Rows from block 10 of the encoder, named by matrix and row number. Rows with one number belong to one neuron. Each number is 128 + 24 x the weight over its row's rms, rounded and kept within 0 to 255. All counts start at 0. Numbers have three digits each. After the name is the row's rms in percent of the matrix's.
# fc1: MLP up (encoder.blocks.10.mlp.fc1.weight, 1152x384), inputs 220-274
# fc2: MLP down (encoder.blocks.10.mlp.fc2.weight, 384x1152, transposed), outputs 220-274
fc1.752 072:171108085092116131133140102128120136112111088118101079144143093128156091155079149122161155148110160132144115137101127087101116137122101147130155146112115122071118119
fc1.753 069:123129132103121164125109093099124123142136113118093134116122182134140119075099095117153092135117122139115141110128125145136089129105157125141106138092132098115160146
fc1.754 084:170135103050110164136151099088121152122171104096104128123146147142132097153138146098147127141120113150131128120174094080146136165129097154133112125093122151113112084
fc1.755 062:134163140091117151155145094112120164137107125129148084101117123107148121116126130118150110128125112140146131110098156133105094159118117129108149137146167114126120148
fc1.756 078:175108105136151161167133129136144152114093125111112179133129154145141132148140113137129145145132132165111133128159141078114099113156130082147151105132136174087116117
fc1.757 067:110155131114117126128116117129120163109080128124165169132108111119149142121154141131131172131139094130121151142137152120117150086170160124117115108161136134128152128
fc1.758 085:133133139109158154108135125106108121127163116047112122146113113142092150115108159146181146175177125116132101117124115113167120152119133118162130140081143123128069100
fc1.759 098:148121103073121122118149103127141153132143147114110130115110131138122084111124129115157143123114114147152128129137133093087134141114137141136111140099133151127098102
fc1.760 074:152121101138161153139159106132120119117136138118123129150169135143115153118113127119123127106136120133146096109106115117125106136143106118110143143135149164125168145
fc1.761 072:129148099095118122155150107093156130167142127116153133142125162169138099135111157109139124177102123162164113141108150114138136162126103141143123138107132150128088138
fc1.762 088:186121098080120114107126108111138173140157109094141145134138150110140079136120140094190137147120125136109100122138165112120143145118135105137121107107113147098105082
fc1.763 081:137109120084109127105146088128107114105150124126123167119147128161099118115116144138144136141140115114158131108124132094116102164116132161116103141112119172141112101
fc1.764 084:161128123130136136124149116151146156160120110089136149138119117227117091128137100116121108126149089156119133112145117124108114119142145140124106095087136122092123153
fc1.765 092:131145098050114152147159114116125149099140148126104132157135090153110137138125139127141127104106129136134122111148149105133129182141111153128134130109132149100129106
fc1.766 071:130137121099171125133110089137140152103120104078100140148126177136140122166126129120138128133127118138134103130140088082090113133154129130110111115135098165120114100
fc1.767 095:096120159193126124132094114140108113170097146116136133098123160100126141108154104148117112118143158139128141131114129159149107107123105112124122131173128150128135150
fc1.768 082:117132127165130132146136134113143127141085147121140122115108149130155150114151149141113130106125178157117153124133143158143107125130166149138145137128142147126153109
fc1.769 061:141124095119135154151118087113167136147111123103143140172113120133117132125182119116147099130116134100155081130125138084177126160176128126131119135151147147129098137
fc1.770 119:131141122130150107109123132116144129121163125088138142140141162160141125092114102113099095125107120139150154130112117143113097138159113106108109144127164119102114133
fc1.771 067:097141111125154087091133109159121107169110105112116166121121172146155143117125114147128102139133130128136109147139093113147109127130141122159157124145126149136113118
fc1.772 079:097154139180140126107110100111133127117085097110141183140165175093141143105115103165119123125152145138097126121123141162134138110116179139119098133130108155148126153
fc1.773 100:149129124082101130124146132155155141117154155092108133144107103170114111117105137134156131120104101151128128108129122102134125163105147131135137127129119141122114139
fc1.774 139:105125171198138117106105145123133133145109112138139123106127129116153143116157104149118145124145136139117154131106130178146125071114102140126121125146142137135152173
fc1.775 121:158123101083129134142133100121128150103145109118120112143150139123141097149114140148160129145110125119123127131116085088106117162102109135130113126099129147104107115
fc1.776 079:141107128133135145120126117119170133141119161117124164139103172116116124142119108154124119126096112161087190109133145129137107107122150121138115139159131143188136130
fc1.777 140:164126116099108120141156118143137153101165094103119133152136133119131083149105137100187167123127107122136113137137095082096140153121110110151120133122139135087085098
fc1.778 086:121127081076134143148115163136124113125120126088106154153130092102113104152147123129137135094119106143151098120130119097148113120109153129186144089106161146134111092
fc1.779 053:105115158091141115124120142114141160129118158124118167118166146141119126113113096137114113114116127144180119122143120103140085117117133131153130119132111158094144112
fc1.780 148:156132117081119111103146114162133161103148133098129123159124128154132082147120125090166148119104079116135128141140097077102114157130122103135132128102115139108110110
fc1.781 082:150120134076135159098106093126122160135137116126101124133148155137133122143124093107185117151141115111113103152114087132116123139124157120114151175105140117120145104
fc1.782 073:160143090096110111136148115143127117124122125101148112145104110136115127125127151116126105102116127121165131143139147077146130147117105120142133102118128149130105127
fc1.783 061:108139139115128117114134149140153123155111139121163152130145163130144128132163069146142137167122111111156145139126107155142152095119164124154146126184142135111133165
fc1.784 114:168115097093103143119139116141121160097151118096133120113138146139149074139114125127165175127104119126113140120138095105075149139113125117162119116122113130088096111
fc1.785 071:122151086061125140144150074093146160119144148079117115132115125143160107144117129131120139118113127165103142139122114094135145161127132128132133110144117147110127139
fc1.786 069:101152106129095142141127104117125134133120114123136171123144168121156120121112108122105162146158113156118147149095100127133131085141143100107100142134137134118141132
fc1.787 079:118108106114110154131139136183128133128125116108082157134121128125126168125108106148140147139097132172101107126099090122143104120148111146118183147128143132124138127
fc1.788 071:122163096075139088123094085153161153110112110114134134087152142153166102133122100133154109113116111112133134133127133116128127148115135150158112149121096133113170164
fc1.789 074:141135130111142131103125114104124136098130138101114150116126151135121087132122115126110141130129133134134096150108116092122139142117158125142130133124129149106137101
fc1.790 073:162148117133134108133141111119129117138154105134153172114149144121134124155125125128126148115105127136110127179134133136122150061160096132139091113151136155148125165
fc1.791 075:083148120124149139143113119134131153146138147130117126119148128105155113114142096167100154128131153153072159129119144148126129088133115122104149122152145127110158154
fc1.792 059:075139105149142094114149143116141107122120104105171138141142158101146116132135097110160166144137123094156115120117088098083105085117146090144141124156148168083151140
fc1.793 054:083140156086106138170162115141107137113142113067124162131115146128116143180121132155117118098127077123121153138139157116176110122101134127128112101130141165102102133
fc1.794 085:148120106106152164127162122121124148122121153122104146136149138139132133122121138131148112145122110162143148107102140138125148146097137159149123123131160128132125146
fc1.795 107:143130107074112129142150116130141161116153134100130130159120095115133123141098129123138120091109125117156138118157110067115141172118140109161140135106127141121127105
fc1.796 106:170135095072106134130154095135132147110142129102104129157153154143146109146152142131172123104097121142130135126153121112120129186098107139145115104113094140131108118
fc1.797 062:079141095141143116160131078147135122140086125145138125126169140144169112136099091147137099142120120160132150122105135155164094124109110106142140134160142129162139138
fc1.798 071:140194081066163150134168085140148117136142167078130152138154126183068106160092102150079123067097119160124154134134126110161116138146145104140098122127117156161136107
fc1.799 107:143120080089109114134114113141140140105124112091135130147145155142131107141123177128182110111101105127123118114139124080124146148127118118166097106115119158104122111
fc1.800 069:125158135087151118164188090122141149148107148105114173113113167162109087135145143094163155162152089135141124119134117119120127115097134128156099111085120145094122130
fc1.801 050:105120109095177106114138144116115104144120123090102156184131136159112133125113108136133092104088138144140195109091125161133134117162147126160090127136127136137153130
fc1.802 071:126157132111091122141122115102094115156135146119144118162142159149155166111110157156151133101155130117126137121126144105175144148153140122166127105098114106103145140
fc1.803 082:106124140151125134147137111111142138136116181130164137147079133140126132095129110162109109120123125155122140142088174150177109143154135123134139140166156107127139110
fc1.804 070:138174151116097122146134100130148136132130161105117158110116133155148113111164153089134130097113102139147142166138134132159113099093082103153137131159120141131117128
fc1.805 090:146151106080120131112160100131138172091130112101108130145170159140152107143093129165142139119104093108144109129142110078122110149128113135122117137123111118129111101
fc2.752 089:086136135156148113120110146140151154131123155114116170120115148134109159130173084112097135105109110099121162128122135156134134148099125106128118115162146152169133114
fc2.753 078:119147105129126095121130108138142117080121140129150100142153090101145106175150129102113167147119135108108134116153139160107125140157118117111136120133123180132079124
fc2.754 095:111138133176135075117091157162126140119115131158133125121135131120118141163120117157110132124110129112130116112113119162120115122167154106114155113142153145149156163
fc2.755 061:133105114154150118137119147155166129147166143109132172107121177140122110097163083129115166141102127094165134134111138098146127098155159129146105163133112175151161101
fc2.756 078:093154131068121114098127119124147131145178144139110103130130147142124076090120137107154124123118120102147131137134119133138130158043121151113140154159119099143112169
fc2.757 081:118127114122127160125155161094121124135181120089116123134138167132100120128095115120131078135145174097142132138105090115153077153098116117120124162104091124128114101
fc2.758 091:134149100120122117133124138148141144110131123193143123118136159129150103184119093111122124128078124137130180134118109149108097147194131134109137112168129148140162177
fc2.759 115:111134128118125128141104168155126112116128124148136120145165098102126159162108108133120146123123134095113141117102113202164110123158115128123156103165131162118166153
fc2.760 100:106146133115104103109114149150157149106095114124131152113104159120146102126138107152114100104130115149095134137131110127115151114140129142134110154110138120111112036
fc2.761 069:133116124123138119106079113137105140085081120135100160117135115122102129174122096188122128074149110117086090117152099159106142127119152135133135091129107175129144146
fc2.762 102:106142133089130163144116130136110103102100111131107098139146132165120161151147113156099124146159123113128151120118088145138101155119117158110162131148157127161162173
fc2.763 087:119161116113138160134110123115144109143098137126130084120151122096160124161130130103131131137153116105113133125143108151127155123149114094142144133156133126103158144
fc2.764 104:124114134107105123133124124111124138116163150163114120131139181095146134174097136162138164131147171108127134148126101176167127127089134118153137129148121143151116100
fc2.765 100:153138136152122111111099150130151116108138127137136107109140153116142127155129109145115125115127130131115131146118092179135120087128154121165113138136114137137140135
fc2.766 078:147146149093092113119154177100133148133102122131152126100130067113127147095108087142134111129114165111113123121139128207145157130122117120128150121121139106112147134
fc2.767 082:136116138122122135095151103120140149119124108118124137147136152166134125128121146138131108136136122128113115149140131094114139138122140120125124118105106097127136131
fc2.768 070:142126115132118126086133114146111126113174112118128157118107104095100125139116125118140120130137106111118108119109130130100142144129105111156126128122091119154134137
fc2.769 083:122125146115117137125159093113106125123154112148134109075158114104173106135099154119133132122107125166097175145129106118101146113132118134109123119116115124116183142
fc2.770 168:152125122111114146156143125098122164144105135139134126142143092136134106091127139125158122118122122143144125147156135085131127115130129115130136146103153114115090142
fc2.771 092:130144136131098184158152089085125123084096118108158135136130097097096104113134141098128136117141148167117147128125153113130138102170116126099122096083161092106129129
fc2.772 095:149108137102160142142146137137119139145146131091101125110115131152131121112156119101139125137150142108152133125145126094110144114125115121144154118107136122108099121
fc2.773 111:126139120137133147122085121108115094130142116154120124115141149102128161188123112131123126115127157109125120152121124192122128138155128146139120114148133129126144126
fc2.774 119:130117123119133139132147119120110135147101126095142137153110126133100123080107141125161104119136120129155108130134142083116119159126130111134136148106114096147107118
fc2.775 128:109138119131160110118118153131156106126115132144110122117128121149115142155144130114126143135129119129108132123127135186137139111129122132118153133152134154137165134
fc2.776 106:139134133107117153135129094134115129065121102112112119111136085136125124090138120115143119112129147139148089144149139114127129146153115120121156081078097116099106087
fc2.777 118:118140125113144142109097148128126130122115146148122112122147114154125166143150126139095123132111142143100135147123133194171111132126151150110135117143137124145188145
fc2.778 092:118165140146132133105126096098137119109160110146118107127118161155149122144129099141129118136142176104094146126117135190102167158099130139081112141168095115086138165
fc2.779 066:144107096135099174113131094155129085136155112112144104128103095117137129126136130141111145123144117180103122146121123158113144136156150090116105107108129141146113151
fc2.780 115:112144131135122137143123131112135116140136107162099116102142137127125166151117129149115130127120157136115143128122129198146131136116122158123128131159145134136149100
fc2.781 084:075139073119167073178164157136169116122111148158152123139125156136133124133143155171095142119132108147120156093109144112141158130071097131129093109165154158142115139
fc2.782 107:111126129129132137114105122136116145121144138129099136111146142140140124178123099145140140148134132121100126134144119193133104121156156144130131124156114130121157108
fc2.783 080:127083109131152146143118085109114118106126118101107114110128103118127111082142155085132151126130136169121118134110168080102082138098091120088118117090097125165105080
fc2.784 106:088146138132138123126141136133126088140112141147112133137119122140112173130156119135107113127137119119149123112120132188154093124109125143120119144160132129140166112
fc2.785 094:104124156140132132100112173149139118118177121167136124103136146139100141137136123145123148114144094084135132119142146154122136096115134129167118146131124163112125120
fc2.786 096:152110174088161146143165075114129135112160100098121108152104135153106133077135162123146130095139129091102124122189154126122130164040118123170152117140105081131132161
fc2.787 096:143141152121115114131104084073167144105163131131165092127152106107142083140112130106141149121152127129157152136154182110114162114123145113125138116125125135124107108
fc2.788 092:108087132155134121145152165126108114114139161125117125153120159132091131132167138120110154152131127097127136104116132113129126128155081142133108115165155128133107071
fc2.789 084:167138120116121116148147149164145154129085142148134149118143101142148120136143144129162144123157101129127140114156117176160126150118132135134141133129115119131129132
fc2.790 111:101095131110119153144111108115092144125090128100098109116093128148117142091138123130130098151125118131149129109159140086142093159074147112111164135097103072129156099
fc2.791 097:136107123145072130113139113144132116128109116112169145159094141147100134105134129109142137137115121122177119129149122082097085157117168097159115143129080121135081095
fc2.792 073:131126126090135145145097102115114156142145147141099132142111144169141145092114139130090127142111156153113152162157145176148118165166118140138115103145092088172112139
fc2.793 085:174135118115160112122118110141161112131113131139113107085137160153121121058094158094131141125149144164147120127103121141085130131158129144114130153126110127140133126
fc2.794 089:109155159128145099152124164152159136111144127123129123113117097132115102159128140128114159130101187085120130127103113151127147124132129117117167111133114152114141146
fc2.795 104:107164119151142117113110141124127105092124119152101106096154114137144137147151125125118162143130126147100121135115128204146128111142115133115124098147128150118153139
fc2.796 116:094150139151144113126115146121134131115162134141134118095129101136113136145120113132116148149148132117118133101108127176139139089146143133127129139161139132108155125
fc2.797 080:134117150113124129090114114158073140134201130096128132099087164097102131118174128126127160130139160106113137121146150079111100100128132129096106149104110137078075135
fc2.798 088:112072173142132119125105168150148174125115086140121104115144165148146109120142108125152128158172114101150102110133126126117144127112125125157137173134145107077108104
fc2.799 111:107139147126124136119142154124138112112126157147106114125129094128151154159129094133123160131138139121118147138122113179131118114108142127118154121148124131130147136
fc2.800 101:120094121137119130116094127148147093107142109151095112155140146140136153163142088174106125110101124124123132127131132181124120135105111124132139131179139159141180098
fc2.801 065:164146134150083134124137115137169148148143136131143122099139173105158128176152127096124125151114146143136098118128151074123131134126095143147130102160125103122073132
fc2.802 078:120127103108149126115096115126137167113121096086106166123122112100126131184143100123131121129111110120133127131120111129095140150156152131108145148160139129134110101
fc2.803 078:184142135176119140129135102143125114146150101138138137103144150108134121143108143086122159098108157119167121145133113071097132112097122118139126120138102127130131140
fc2.804 100:138096141116127126132120131131115138109045091113134130157146112134129118144104093152145124126142123150114120119140127095116159123156153145106143153100141093132112132
fc2.805 107:131130136144164106158119131150130092142143146151134125106122104127122143164161119114113147138146147134112162119112113177130151138138128103117128091129151171102135132